From a checkpoint of a small image captioner: batches of 256.
Rows from block 7 of the image encoder of a small image captioner, named by matrix and row number. Rows with one number within an expert belong to one neuron, the router's apart. Each number is 128 + 24 x the weight over its row's rms, rounded and kept within 0 to 255. All counts start at 0. Numbers have three digits each. After the name is the row's rms in percent of the matrix's.
Before each expert's rows are labels from the 100 images, of 14848, where the router gives the expert most weight on average: "top examples" is what is common among them; "lies over" is the class under the peak. Only what is clearly more common there than usual is listed. The data: larger renderings of crowded toy scenes.
# router: router (encoder.blocks.7.mlp.router.weight, 16x192, trained with AdamW), inputs 0-63
# up: expert up (encoder.blocks.7.mlp.up, 16x48x192), inputs 0-63
# down: expert down (encoder.blocks.7.mlp.down, 16x192x48, transposed), outputs 0-63

# expert 8
top examples: count: six; dog; car; duck
lies over: car
router.8 098:112102123163109127075114104140153107164122122092115130142132142153139133127094173122098151125145112168161166116136139077103162146161111158078132110159124132102150122114110102115157086149154120
up.1 101:140098163092114083128073112120155146120138102086137127157118159111113091118128114109120097129114163156124114127180174100108184154150156150134135143140136137107120112143133125112106166161098106
down.1 106:133132136108125110165119134132075131108123107135112112167132102097195138154132132109109138109100128095145143138091132161118136094152133107101128091115124175107121144184182162153149138103097124
up.2 090:130089122133148147086126100133104192132121106120133056109157100096158124154147169177121167150140094154087097111135161160121135129123135128181144102111121161125142144139161143121104168135130137
down.2 096:123120109133133127156130161134108096159170079138146139141111137147119107120104122112163126144129106123105121098106119090142117090109109134098184098128157137134173139156139107063114119099147132
up.3 097:164138127112119186121148156136128156115146093156126111169114099108091160117159100138096132121064087130114126133104106118151136127125133130136156107094140174139111104111155094144097118111116124
down.3 098:175111151128150122119157134141112106137116143130134127121168111117128082124153115159141146097105082150155181112141126126083131125108119102140123159143134100153105162124101137168143131098059115
up.4 096:138135121110161144123135105166114098138099115114119128129091114133134107127116120153149114145110148098105138126117138137129127192166091074128118154098100151108141139159173139124133166167101153
down.4 098:134144101125117108127111097165174121099135121133149119155112131140143169123125146172088101164122118159119141130092109120154123105143123108145111132142109144087135139135140099129136112101149125
up.5 097:154166146137153136155119158096139145111131082135162159146143169145137117111161101166138148116117143095122131110141137091100146123042130137140073118124121151143097057124120122117108148117123098
down.5 086:122149176113091113107121142131160146119162162133158147130089157116162080108111116134104061157122165101132140118109125088124115150136085113149124165119102117104119121093111133138173133153123097
up.6 109:093141131090123122162086130166183146170122140127118081125131112131123107140115183089147128113104154129159117082156080110128123177088134154141132141158135106136085106109110105125091138168137128
down.6 121:124119131123100167121092067101136159113150120116146084192109145150111089142151156091078144109131127111066071134133141145152145123125131109136145109121104150137128143117163094117108124134142054
up.7 097:112100119166134106077065125136127153127130093148114180127161091105158110150120140127160140128131166135093144129158178111114102132125130102189133144111152119111127094112130136129106147151118116
down.7 087:167114143126109120114107098117123134122123171151149126112083147134153111170127079136124126128124118079109202130154137102073112094120119095141169128116130131132121120102142142130141135084137151
up.8 095:171105138150148152148134122091129164122100179077122151160083125096132129102129110158178145146112133126136140127130084139105148141141153089110109125154092146136121144129150123128122134150149148
down.8 091:148121150134156132112119137146157102115125143125168111070149097139112103141144145094063127145093115133137153177116111147161153112142126120116102145127123127121125142101097121131158135128097120
up.9 090:168143116133074131113080105150107148132109100104147085104117127095087099128110172074139115112156161095110114142139102137162093132119152121104150149111126110129104136164165148075086155125096160
down.9 084:122105137168122152149133137140129151125163119114125123136131117085136152128164116148079167129065094122102097136135089124134137142155155125138111175136142097123149098132115139112130088170099124
up.10 109:170140097143141127109123145096108158158147173153084144107144087130125104114116095154137087113124099116179136129108130182146139135119129120088116161115153145116125109121114119131143141121129116
down.10 108:132114098124128142112102091166048103195138110148131104105152128148113119155178146156119094155169141148144133127071134122119158142155159154088152112131136143123108171145115133089092122135131123
up.11 087:121114157119134114162183162112137138120129134119178127111186152137130130155116052147090112156099125135147137106149141122105104163093168155158128133136163094117156096141113116105116116138140148
down.11 089:130109089110139171139119158093094100127093109180169068148107081180127143121105115165125097124132135139099148108129143075186136149134106153160140087099132138155067093125099147100108088150129132
up.12 108:131151120129138109114109129167159144132123154097132157127115148126129136137136116114131071125148139105147150100161089165090120116108147162084081142129168109131136112105099068125153114144166189
down.12 111:144133144126127087086130132130123137119096169138095152125132136112149141117155105145123091182149148107129097129130146104139105101103149129133104117109149116105146118117133105107116127159150172
up.13 100:115169106091161140139165151098134113133080156151160105119141083064093102101126114095123123129125126150169155147155107146100147132096160123118147110129143144131109107133117130134107130113131134
down.13 098:097144135140105156138127120067149150125106088169102061121142104140125080103133130143125130167095146100106122143139122155105107136106134106151132138138112140123067185177165152128122103112151117
up.14 099:184149066169142114125156136167139165125161117141160120154148153096135134120134123147121088125124120112147078138121088142112125187146144139129161153103119143129114113103160138096134118116087130
down.14 089:126142120143137141103128107149085126128159130145114136085135138094136138136145142143122124105103084163167125162104101120145182144120134121134155131142132121157127133124138167098128141142115104
up.15 105:135147105095147089128153165155131119081109131157124125101139133144133130117108072153151169125096084115147150144089116105078112126134103103152097111118160125140091156122119096098140159097111132
down.15 098:143110189112160154145102081135137150153133099119110150139076139115176146137122098138100125091134148137119108125119104159116103083140104106101162138074115160114136152096126126134125145140126105
up.16 096:182122112106137129140155146128178145140113139124108124135081152103166149145136127115126116120186097094154139120119163098148108120118123163133098128104131158117129125107111146104124137116161193
down.16 098:135166134147127137168144132161129082120108116120155169128106140108155162130123111124092095102152079147123142155140160160128113128086135119126094120156103105132119150103145082123162115153115107
up.17 112:105150073092146140125146130126153164129131118124167154141112130130151076104118149101139144113179115127153114141129087108106138126122115114185129104154133155126137128114081131112134159082108113
down.17 116:170124103121163138073165124104106119088103111123119120099124108103139105114095143110118126138101108110124121131153070115116118122129103132126101135114110170115116114138145156124155125147101117
up.18 097:184077123140156141111107121079114146110093129137100108112142113111165106145155119124146151129108117154126121084142143172109171152156122146163154141128142152118140145104118153086109181133131133
down.18 098:128129153147116099139109111165157126110107159116084124155149130097156123139135114161144148099119139163094142134147131172151156098153099125145117114143181160142095129118113158135132112120135092

# expert 1
top examples: house; count: six; umbrella; lamp
lies over: lamp
router.1 100:110099131119129129113117119107108090133102162136141086111113084085072142146131142117128144138123129138114166107165120111138130154173136103148122062149122097119115147156143149182088124134176101
up.3 099:088131100115145138132110132132111117089132105196058113138133108136141126170148143094144084137115139192132166111084078121109127114147105110199117137148131136114127129143151111130113132132141108
down.3 101:111143101170118130124152075106149132108167090164121166108119141106165104143150116154082124176125162115124160150146166172102138131082147157140134131179092151107108099098106152104111141146147088
up.4 095:143139088116143155126168144161131167135087114165160122128144111137110098122158125176129110077118157183148144149120113110163132113171142126138108129139122150151122140159091197092078142148137113
down.4 093:100110127096135122156131116141134117085174131112156152139113145099149140086073119114124117117083151085146148091117084103112103129142110086128131127110131171124123117136164119124129108137171166
up.5 107:154138132115136126155197115103103127109128165139163136140134148127126136111156086106158100107097150140149121131060142140094126064144125141151147140106140129126139149113137092134137144129117120
down.5 104:112137146125090096140120103188162118123164126106183116124128129143164112118170090152140131110141119117136108145095126158123133070100094113139146160127151150125168138141161169121114139096096118
up.6 092:111158090154137154141110075099149072109114167098118102139145144116171128123130154087123139170155103165097157150103142151136153112112121155171159141125124106128107137090125084161108154128168133
down.6 084:069158127147147141123104087115143096161109108158146119113114129121118145115138160133113153144149123114139129099150111149143072128133147133124154106113100173117101159153116113119090127139140141
up.7 103:129085121150144130156185103147117127077145132132067118133142146127166114142148143122124106107136124153104090123084158139110103120129153119155157142138104158128155153145125091125135190155112140
down.7 121:137104100141118124122105136115141157128107123154099125109130112096147117128110156115144173123109114132109130122121146104056126130149134101164159119126104161107137141155128141121141167160127145
up.8 104:119112104112119114102138147117153167173060130165160146110153135150080122125130159085127088127141131134164144114106125176168151094121113139148126137145158110157103092145102141090125141123133107
down.8 108:093129133113074132093096178183114117134118085124126120118118199154091142135122147126155115143146144121148119153105138178107137103127091129123125123138109169152105170095155148108141130110107138
up.9 090:197173152098138133128136136100153154136123117135126124107112145072137157146151143149155134141121095106130125102138118109141143146079157136122123110113134160120106123126205117119115142088110128
down.9 088:085149098143097087131097125148121149143142102083120116130145149142143092124101185123101109124117167116085134167133139164111127115117133101093148106130127164136111140128119127149128109142134154
up.10 110:145105138135150099120127125140163122115107177115121124117123146117094136131105106086155136157114064143151113152131135100133084134140132132132119139105136138136151107119182122178172097151148177
down.10 117:171107148142139124154090150142175120121111161111117089143123110106131135163078098159118108116119113104122093115115138144113094117144126159151133151097148105101143147115139120106145124119125144
up.11 105:135118079131139161113131128139108137129115140125104126177105098133175166142180128129144146095099104070138126123136123186090111130108098127147159132132152119118153115073096118114158113151141116
down.11 095:134107074124149121148132104162169128152117111122123142160107130090141190156107105126096125129110114120149121126135161112094122123152130089110179133100153122143157139111075150145151157090074087
up.12 100:143128098108126137131096127168121143140123104136106127133132134123117095148163138172121123119107140126126109098150136125124147164104136147112161124085103144119128105124133131127179105112154119
down.12 089:117126150112118117128141138122103183116120136109118155123123111129136178117090119151184136122180131131133136109119106115104092099148151088148147122136140128139123136129152126097106106118141157
up.13 099:106140140132127125113094145114182145150113150069127073120136104142132084139105098089149112174068164144127115130129108129095137115147146110117139151115169117145129120116108082104103099157111156
down.13 096:070128158110081117114111155138119146165109109133132084112125110117102136168096174099154163134148127087117128103125134122102130161160126177142113129139129105145103158150112152142080150105136131
up.14 088:133087120119152127114120115126161165118123147138164122133119123116136113162131130138155200119120135126086106095130111090150123092088123126168155122082099109130146088143110171102144135093104175
down.14 095:100077126157142143113109159159118128130110131125115160108143131180135087143150120131149121130134109104124130115098126076071138124105159159157124081117129134145131141143146158093137134158153182
up.15 104:121153127120107142117110113121159090163145134153164153119152190086139133114093091151121130125176130130100095137115139126103150151071141110128093132139130089144134086083116133119159125179133128
down.15 113:151158148128144101105108146155180106128188130147140120120169151129115149149174124094090098152199099117128098132105091128126120135136124149141126155153145149114137167114123143116128158139133122
up.16 084:143129106125130121111128130148115124117135107090141126118169126151159144095144078119144117113098102136129115142137141151116175177161149138129176143157105129146159172130124131143133100106121120
down.16 097:149098105088129129132139139123114129135122091133104116135143129129113119105125136112114111115115095109120147122115097110093153142107142103146173128152123163147113147175133154171165127149139141
up.17 102:101183118154139106137064118142122098090143123142101114123138118098137132155139128114126168176126086169142165127178101166110135119099129134170178085142118123135127118111145111132144135166155109
down.17 095:085103122114112140131097113094102113132155123088191136153138135121090152101176130178142161151149152102109137184132115088159130131192100128133143110139117117155126147183158131122125106164129104
up.18 111:140137135078151172100142088132139127131167102145097176140115115120164144141151121130120101080114107136093176140079109159152119159156117111147120172132127125128146165083139107157139148132104098
down.18 103:120113126149124138101133150114118161142166131118137141111137089082126157157106139173123141133105133180080125157131134112140174179144118111113108111107128128113145131109118136126171132125106105
up.19 096:113151146121146140132106136082110105116110105104092115130114132144128147118114160135165139154147107078099140128164157125153113130096129121151150098148138158118150113140100107117094109149160155
down.19 102:169125128129132142135124153144147141131138142125106135135133146157116117138135098137149115109101091153152112132101116115147139156147110119113116146116125136131127090131188124145158132120108140
up.20 104:156115098127123166105098112127138145146147115159144153080144133138122147189103091160122121139138133137073141097140113149159095116138118106161111116150125137131090151153167138155132146110142129
down.20 089:128135141117113100099105127073132115151091114153100122125107140128106155145138131148144179144145142117114179148131118109127140121147158129097137122123097149109115139138122151144168151110154164

# expert 6
top examples: barrel; largest object: barrel
lies over: barrel
router.6 117:134099137135113084119144133160151113086163122117106096124115114166150140188116101115127110156098139117130133106107126121099156121150089139139122131114134131155096169168150076109166102114117132
up.1 098:147138160129120147131121102104141095095152155096113152128166178136080144113143137151135146166130087133091142157123135118107143108092107108129209182128111117139112134139149169129099129181125136
down.1 106:130133122066120143122170153135131086153077153172090158098164120127134105120138139146163110105149127149156116113144142134125116139112162098125123138145148102127095145113095128110177121111119095
up.2 094:100139161112150180147160140100116138138143136095134110147144136087102130105122127141137104079133151175150138131184111081178162141160121129114140153123103139134144152098086116149086149149085140
down.2 108:129150124111183173138139106099115135121119113118118156162142145121163105113125131121115141108135113127130118141165160142137159135113178117109178139157119160153139107065108117140126099087130146
up.3 101:156103143152141135133145109133125184141140121164115101129169127172090147124121127129111124134156113106125155128171131112098133122112137132150117105080137132128095118131097175128113123119100151
down.3 092:161102148135144091111154101097166118111129161107172121135118126124165149162175095109090116141126113100090138121160115153106128127131110094136155126130111132135136137130137133145166181079154142
up.4 105:175163124144131159103144113138114108144121159164096127082139113091115157103118146143161111167180090113158107106098112165139128164133086121150112116167147133124098160149138110143122138102149148
down.4 102:128196149150092115118109132130122112159136116114162117129128117115134153092138141127136116179118120133144167137104127126167134179111152137117124134128143074112096120104110146091122110138113109
up.5 093:171101144129146104109113109155134131096109106125133112130148082122085134207142105131138162145112083117116120073137124145104122097122146132170125121162147129121111105182169127074110186101110133
down.5 092:136127114099075151135168140100119092169162127151111109129127126114111148150103141133142125113133135110103119147138141119155145125111142127085133107118156186144120121105139137124108124102134120
up.6 087:109133137129140133152116135130140120106165133119111155127153175130145155103150128082127147119107131183135113163132166159126127109142100104135139128090149097121153104111191117156133109183121166
down.6 094:154130116130104114136160081116146106123120138125135134148158119098163080132140128165121089114092135097116151140119135140128121134067145132115130152130062169112118208144124148137127150131121113
up.7 102:122116100143163132095153143122128082097151099128101147143137133132116131096139138115158122111127050108158115155137140144141141167093122100176089123093117155130143115101152115168098145131083136
down.7 099:131145098128161157127108135114128111147130131112137166138147142173123114057145168173104108094100126099154141078168122118138159100076120135158142095154080098125158114108158127144100119098148095
up.8 094:145119113145141095145152130129126114112151145128160117125089159138129099123115123111168123129120100093115140139126127150095114167066107107119107144151137149119112094100120112124117131113075116
down.8 092:127142124107125154156090160071141136141118117098157159162077147121136154080179136115152151104121161116124090120146112092132145135145135116138147118170152127113142113091127116159094087112159125
up.9 101:113116079113146126126167156155142103114113114150118147142094134136109135129120112164090096142095100130132109099115074117106143114123166116134099163163091164118136125164170107096104086067097152
down.9 101:114147122101120151063126145135110158140144172161138092109123176138062096137094171111127113126186151101119163143117144126117089139141133095129085076142107127141113111124116125124112142174103126
up.10 096:110128127166147147146112109144124141100129121120161121089140118113114115141115119114128100121139146142092120086135129089145151138131163145074103116084102118125157132117149099096143117131122121
down.10 092:116089102175128150103149126129153140127118151154138125173124122144089107137134156126086122110159152128131090113091144125094093167111115156124127179129174121166075077096118119073145156146094141
up.11 098:096114110119137104129113110138119138108140137148151091120171149110121129114148096092123106122094125127091130136143181150133102147103129111112151144140140094134115122165115141124102114114122030
down.11 098:089170143167159134132126094119106085152161145125087128137103063144098123116121133168164128171133123105152124132158147149131125113173129124159153091118111062147110169135157128141089145120139161
up.12 093:172145074174144119139112101145134137135106142101117125123146116148152104175136117167141116110153110140102114171107121144112125146144086160139155166175130133139105149127157137111146156112118107
down.12 105:138119136129167142129088125121117102080130128159114103137114128131112141128095140129164160092105098127148090110116110145147134163120117160119102155121162079122141123174189094101114112131179182
up.13 106:095145140140141155162095110186146096168138131160099073134128091100127171118130121122123136142114090089137149092162086128157124130110123132156102120132134118136072144127129072114164096088182152
down.13 102:131150137140111129148112131115131118095125118119139128174102094123122122114121115133125159132093151114102130144134123134118122136141122149119099110102106181136121133160137160087154118144155141
up.14 118:160118083128137132110160129140124104144134097195161128101130120168130096126176140156140164129118122086127114134151125148152089103124115152080134122191114128122093097112123130113132118098104101
down.14 109:139127140154125132115147137105121134112111123130137132085068107146147149144133100107143109202140135146083104134106121136153136120132123175111136097154104161120123172171128095132168120120152141
up.15 102:110071122141109101140143116137107063137123123125140159120105135117104091166136144129149089102126097149156106144107177106114109163115161108111124142126116121108108116123133148093131139154123121
down.15 095:136126142099159116164107121122095192128143127104108111146122131110169118140126080159125109138119127118128097134165142113128111149128116137111170163096124105087168111103121130144147178112135157
up.16 096:123072118111166136147125167111133161113130171135086107117117139099117148126119128118134091149160162128132106120131103137119108161133117157100108111066112143135092113117139084155130120113103180
down.16 096:142121147111163099120102096138152154087091135129175140137135145109164147146154168106097101128130132113161139171103162118096136117145097096152130154139088108165142117155091141130120155138137137
up.17 100:147142124133130096078150101124142135094119078105150123111106105143130153078153128106121124106131148148150118133171158169144109111102138111171143098155177160137127189136127154085140110172083092
down.17 096:152127140108118108125133151147077132164138091080128155135114137137149104086086163135120100125108109122159129140125136109108147140186103120143141140100129125139131132114077119135144104135147119
up.18 107:197137132109107115154113115104136143091150162095123144135140130145170136131143099159128083145136148108120115129099121120101104128109140167109136151144115116117140138107131127179155124121105118
down.18 111:137100124138080092137152122113159152131120121103131093130113130138141103136108137087116153138107191119135157104147130163102113128112109137083163115097129140155117122104161109149123105103108141

# expert 2
top examples: striped object; snowman; count: two; sofa
lies over: snowman
router.2 104:140121084158127105116137138159148136071150168098140165122131152154136149112126101111097118131115103090123099142102111151108112092124107125120174167089120182108162148141162120165165126040110105
up.14 091:086096150143176145137120145134184126093129133127112182125081139140128113142109111143147132111084128111117165094117112111154114096097168165131093122065129180125107158116172103151135141117119160
down.14 088:129088131130143154151106125136160155121116139118103132125141160085148121152043158124154138117150114165129144105124116086102073131129150152117082096127105170143105063133149130078152129107149147
up.15 109:130149092146139120096140095161115112126153104139168127115138118086112140134128097122107163152145117171157118127095149171125160210155136173113151104111159126138104125119175111097134159155094146
down.15 109:157119117174131149107173126148114099139153125139144134094114080084109154124154161138116112147134129145121130166121128133115131133146129095100110149092155124140147137123112146077098141133097096
up.16 101:159102103084102175151120136138139077151120123107152150147114122099162151158134145120139118132113120137158170119137104137155166122123142129104088158138083134119158162137121097098127126090145147
down.16 100:129098167136127080112131173146138102127125094090116131111151156156119114106151139100130105130111159139157171115096138152098158088124113126133105150105124166117126152100103148145148157145145149
up.17 096:104148103157125133130116142116141155207116096158115080126148149119098135110135177132148141117138146131166134119157062097141100157138136126079141135132114165125089113100110123100091104133129117
down.17 092:118138131105114125080140134143142129129143130141145166066124100119129129130118143088177129079105123128147128085166141091135117118172125149108149131120139127132168109109150136104140093138137126
up.18 104:109127146139100146115111140096121121160145132092157138091123142146107143116138171119139093185118137113047117083137115150166105115117148126132138141143126121140098150130146117141132161108138124
down.18 099:126143104082140090114145123116170142123085135086114129122142128108150137123163142132127156125134146123127131117137125137100119140110123099120176128165152148099144122143117137125077166123142138
up.19 097:150155152131150111160175136144108101106170135127140112141106078123101159146136107160112114141132139095084144146121135142161144117193135130145130132135137120117168160192121138128098082131101122
down.19 099:164099114157151127149111113135082134074148157080148108132090171140139106118103145139143104148127144156161118118112142138127148143132142141170123109146087095085100115094144125125134133097086164
up.20 092:151156162179142126171102131156128106145129104139119107077135124139113092125141138122096145158160103122128104155160105134101099152140152153151078096127147123136070145094100108165157140063130134
down.20 098:117155117120127127140124115099101159124101170156150169127127111100116133125144156133107136087162124101147125167119152130153155115137132121164141128170130100066109114107108125154132126125136089
up.21 102:173113120122139124149153176145096066150093153092125129125151135157157169120145153100134139092124109130097119112086149137139165152098150150086091143147151136136101095102166167103110112184125163
down.21 101:121115138089148127126137129124154143104114123113110124108109109124116121109119169150139196096114153139123183116165121107126111101088156095174120115125114130131158132099153157127106115119102160
up.22 104:125123103106187113176149148089130107137108166122095122169091105113152119140134124115133188132129124118158155115090083076093154107127136136146162158117140159138131141138107112144130143149126113
down.22 102:146146125147141115161138145110150070147138121103099135161153113148109128082079111155096115148150088137105106110090157158130102123106129164115145136116145127133190135127152152131130118148139097
up.23 092:099111093114170080136101111111110099089151130145160145128170111134125108139105138127093152124153147122088159119079111184132126170092116125129166119134145126126151147099114118131128051146143110
down.23 093:134164154182108165121115050160142095100123131123132073127124144109156116149169130127123117126149089121126083113124117126123102140154139138150117116118135127134138166140107137116088095100192105
up.24 100:121160101143134108122140156137121133097139134137120102119151096151130158166132122151131134159113167160108074133135147191072115129170151105175150110145097101134093155170135133112158118124111077
down.24 090:119179081108079053131130106133092151093104138092160112141139153152159097118149145156142101137137135120144133134136139142106143129088111071129166098114064140122127162154155131158118129138146100
up.25 088:134123094101144113165140119106114139119140168108151127152127131113129134121171160144136116137097150134137094118131096064130173133131119111127115138145110153118132140092088101090120188196106115
down.25 098:156138139166154135097130114095118105139147141144124127121114129112115147104146109126096100162157057140134117090172151145110137153148129121121147146142148178097136149161084125116122150131142092
up.26 104:115130101108176156117144150077098109155160119161115143163137125132111137081170162145123128095104160154129111084131107066136135148157093108117158160165150168119141162122095098150129147114131153
down.26 111:119143078112154145098113125103140147164125085132154141170102111165130143083116132099119102125162156143110113167139083134088136074117117114156151155128111153135121132083121144154107156118163076
up.27 099:085156137144139111119175103060099140132171126118111174148141125146119167118095091133088117143120128111135127131144102119152141118092127146180131136120154136110111152139098115107128148152142074
down.27 103:127156121095133173121134141164112133134124131142125105137138082144123125132104148094122135085152122160131124141119105071114148116155171094114112165141135156099118108126139170066140118121130134
up.28 099:106139096131154151103087113179107140127111156099149152152073089161116109118146152126101092174118101108143142130124094157140111175123115120145135123116100116114135121145109095118115088121157098
down.28 100:128147110132100119120106140166129134144137133177160147114120109123102156137128133159131140157115134148142156165103088087072199123146115135128099147122127110148114148165124088130157151128133134
up.29 104:167155152160122112120126131107149179109146143077142165135183151172171101146154113135156127109117152173144098172117120129121153111150134127127152133102134088140138136131134135132100117126105054
down.29 093:113127133129111132192107110109093100153086123148093134138088117137149142138059150124114142147130108096107158094169173120148088125084112148162133121133105138096095143150128117097145108160160151
up.30 101:146100144114152110130144130136147115128158129134143145119102134096110136168128090095136130137112107126127108085163138097112159092144127145128147129121152080131142124124186083118158165088136188
down.30 097:124128136162160164113133121115124141118086145162108156133124120078111112118133107128141179151168126125157148148127116148110146122151139106128162124123118107133113106096117113095102167131161114
up.31 091:126125118108128157126140100144104133140142116139100122122092087101185117104103152098125138123143151085104137122094118129129123173092124143174147155109130148119142105097136114155126110151133113
down.31 091:148117131137117119133141124109117141093102111093089097136189137128168143114133111083107142177126120113095112120164118147135140094160124081096101105135145114108138159123121140087123116151139168

# expert 0
top examples: bottle; largest object: bottle
lies over: bottle
router.0 107:124134122129136126160111096079092122141109115155112188167124123105129138147131172134129095130154135150107076124133150110104092160137110092179132120136110164146165140120125168115126167180132155
up.3 096:115178119173123148196111164120122074145107135153138118109163088169118162118115086196133157140119153140096125150090101122117130120139147144110080092118135101141095089134074147145161130106144089
down.3 098:113105179138155114146141133146143162149117131135134138122096175093179134129118124126143117088175139156130104122114125151113215127139118152120086142156155107093095100077128125120137129148089171
up.4 090:155147125095141103118112131082137129122138125101096130118140129118180128157128118135155065166128157061136124147107134160149089123100127137124141144109147148143118130104096143120182116128120111
down.4 089:153157117159126174152091113111116123142134136107134120095140088186129174104167142107099096108129107128149149127149138129094105148126115130145141148099162135115115156131140138149115125088101131
up.5 094:120136121154172154114143125140096123124126155120173115135147138137115160099128095164143104141122104135138078149117095135143099125086136110127136154129175138145094107110142145125089136126134140
down.5 089:142120115101099132124125122150154110139107083128110133117126134085105153141160132119154144148196123131092134165097138114142140152164149127111149123138147158129197153123152119130113166142143162
up.6 100:157095141066150158095146132173070111110152108095127094146100141136149124115141133117122103126119109126152114177112166071144131116149118118091137104082153156135119136102153101140084112149112179
down.6 095:091132154159102120124118154175128137139129153113133125092118131123130128121122156141122108103094157161149121114137136166115122158109161146149109145103162169116107096129107124084154088126134089
up.7 099:125146113103140143137097152124132133136126143092114145167125117121170099115110150085123116088108129116175153150143174117080106181113117092131169136133150133139157122120149092065123121155118127
down.7 096:123129125117108079137128118104134175133144129109178143105155138132105121150105084085136177111129129162149199127092106087093119108148133124119132133109137114138134116162122147176102132122151065
up.8 112:080087105140144117117175167155087140126137097103128142157129119117147112120116147100156147126095128162170151125065114162141170166132112137168129158135138116119157097145155146127098121132150118
down.8 110:152118150145099117145121145135147146136107168116115115119090102176141139122127144124135144149117100116142157165123114149127139100126154127107099109141127102117078099131178122126162150121114151
up.9 105:102148128120146165134106115150135161144116109109088116105150126143102161112142086177124158129151127148167165122169104111141111134091138112127059121120143107130088120117129188163145131124176131
down.9 105:110093152121162102135155146117125164101126128112136117160128135089192131140142098169111110100178147143122112169124131113122149123127176092091146139116158121121161147097096119132154125136135158
up.10 093:148118103105105119176148163152193147090112166072124149179123119104110148148144138152167120144096133101103138162126154114121084109109115153149148172097104163137135128108156106093139186116111107
down.10 099:112181146140120160155154127113145134090129109108161137149111111123131135102142132127151144117119112162106122142125106120115154086109173105138141143106098140110137099125135054195167081110172138
up.11 094:180142126130140104119074135148133155101118150119129140131152114128079098144131157148124143102123153133180149163144117147135106105146131154126150082142120128133166114144141143108122161139145131
down.11 094:093093117143154118106154092121121126127103125088140146131118122129146083148100136134096125096146172132152170162172112147127141120154108161156122152145131123115179125180062128117135133165087146
up.12 097:105137139116136136113183130149083160115119129095145099147094163098123151159144107137133192137120129134130114150139166133140125124076102101109153113128104086124096122127126128130180111134083148
down.12 101:140109135135154126119125139074148131139109151112128068157133124138125157146104142069092146111163139133144130100111127120154135159086099137139080116104106110142152119116123146183117106145143111
up.13 093:081161108149143109144123133106147149117137156138112134099110138106117149126141112141143139076127171106146153142149145145112126130098130122071135124133138142153145132166181137110159153135133134
down.13 092:115126095115101152103135120125170157129166101132126126105172103125149158132113115145123070162132084126079120124143169110124132128149164131103073092159143130136140148131107121140157162100154137
up.14 102:138088128173148154100161130119153163088150139109120159120124141081136063121150086140161142076184119143130116121126106154133134122139147168101129130149130146139142146127125139142155114124110099
down.14 104:144114125135079107138126125131145118149118176128071143121143148169149139137109107159162145123136096129163087142126180144139110137171169090121152131072113114138118128122145100091112145143092164
up.15 100:080106120142118132148152174144124124135115140125113107135116152093128111112125149109116131126186137143110134150161093158122151098116130114088097152147135116120110078078138137151129137129125138
down.15 095:082185103143149143114127091174117080103113081137160109162116095144151138095117127151166137081151095142127139126121159142116162146118087154149146127150141115121120144119160112138178124161129129
up.16 101:100127142155136169111152135114124115177177128129094105118161130201162141139157095134140115152121151136170152124121105149104101161167139159115125127142129106133094117097136106143099169137128078
down.16 100:130080169098137135134138126113157127123138181171170102135103146139152112115146104141128099092124122075147137132129156129138113107087103123126114115116094122118134106071132121121151115129103176
up.17 111:119129106162135140128143121128115132150114082165138174130114094145102118128122150134095090124082095141156136104123115140096084137058116139202116118169137148142083129137176107137180113148120113
down.17 105:092100119129126129123094130109088121113163117126094108114133133123158103167089141116171140121103131077097141123134170089083083102168101108182160134155102162145120159140135138100140154138149123
up.18 100:108108113114094130120125068124166117106138076135103130098136116151129082185107095109127088147104113103176156140102158130160128127172106164128169119116145117128144140124147143118152115103147154
down.18 102:152109097069117160128165158123096154125149119107157116139184119155136156087111166117139132128154121108118136161142130125148125126109114123086132159071101104120120159101120147198083094159113117
up.19 090:163103160143185139136123156139129110153112183130105136123113137149134114133109139134129095082116136120100117122092118105107122140136103147121143143085090090116129139143172140166145091101099171
down.19 098:115147112162144107116136117118196140155169128120115147167095127088106153121111132111125096140142157114137112126131155142122105182117067097125122127140137115122139126147102149119141113147161080
up.20 095:070112129106128117109120157125112154118128105147100150155155111152134123138140104149152111129126090163122139139112109161145077124139126104138099089093109125128114142138140120166095149150136119
down.20 092:119091134086154132130110128122126112103146132175131103137125138088160127156146165114100154117116130114127131084113166085063159126145173141165117102133109128082102142127109128106118131153138100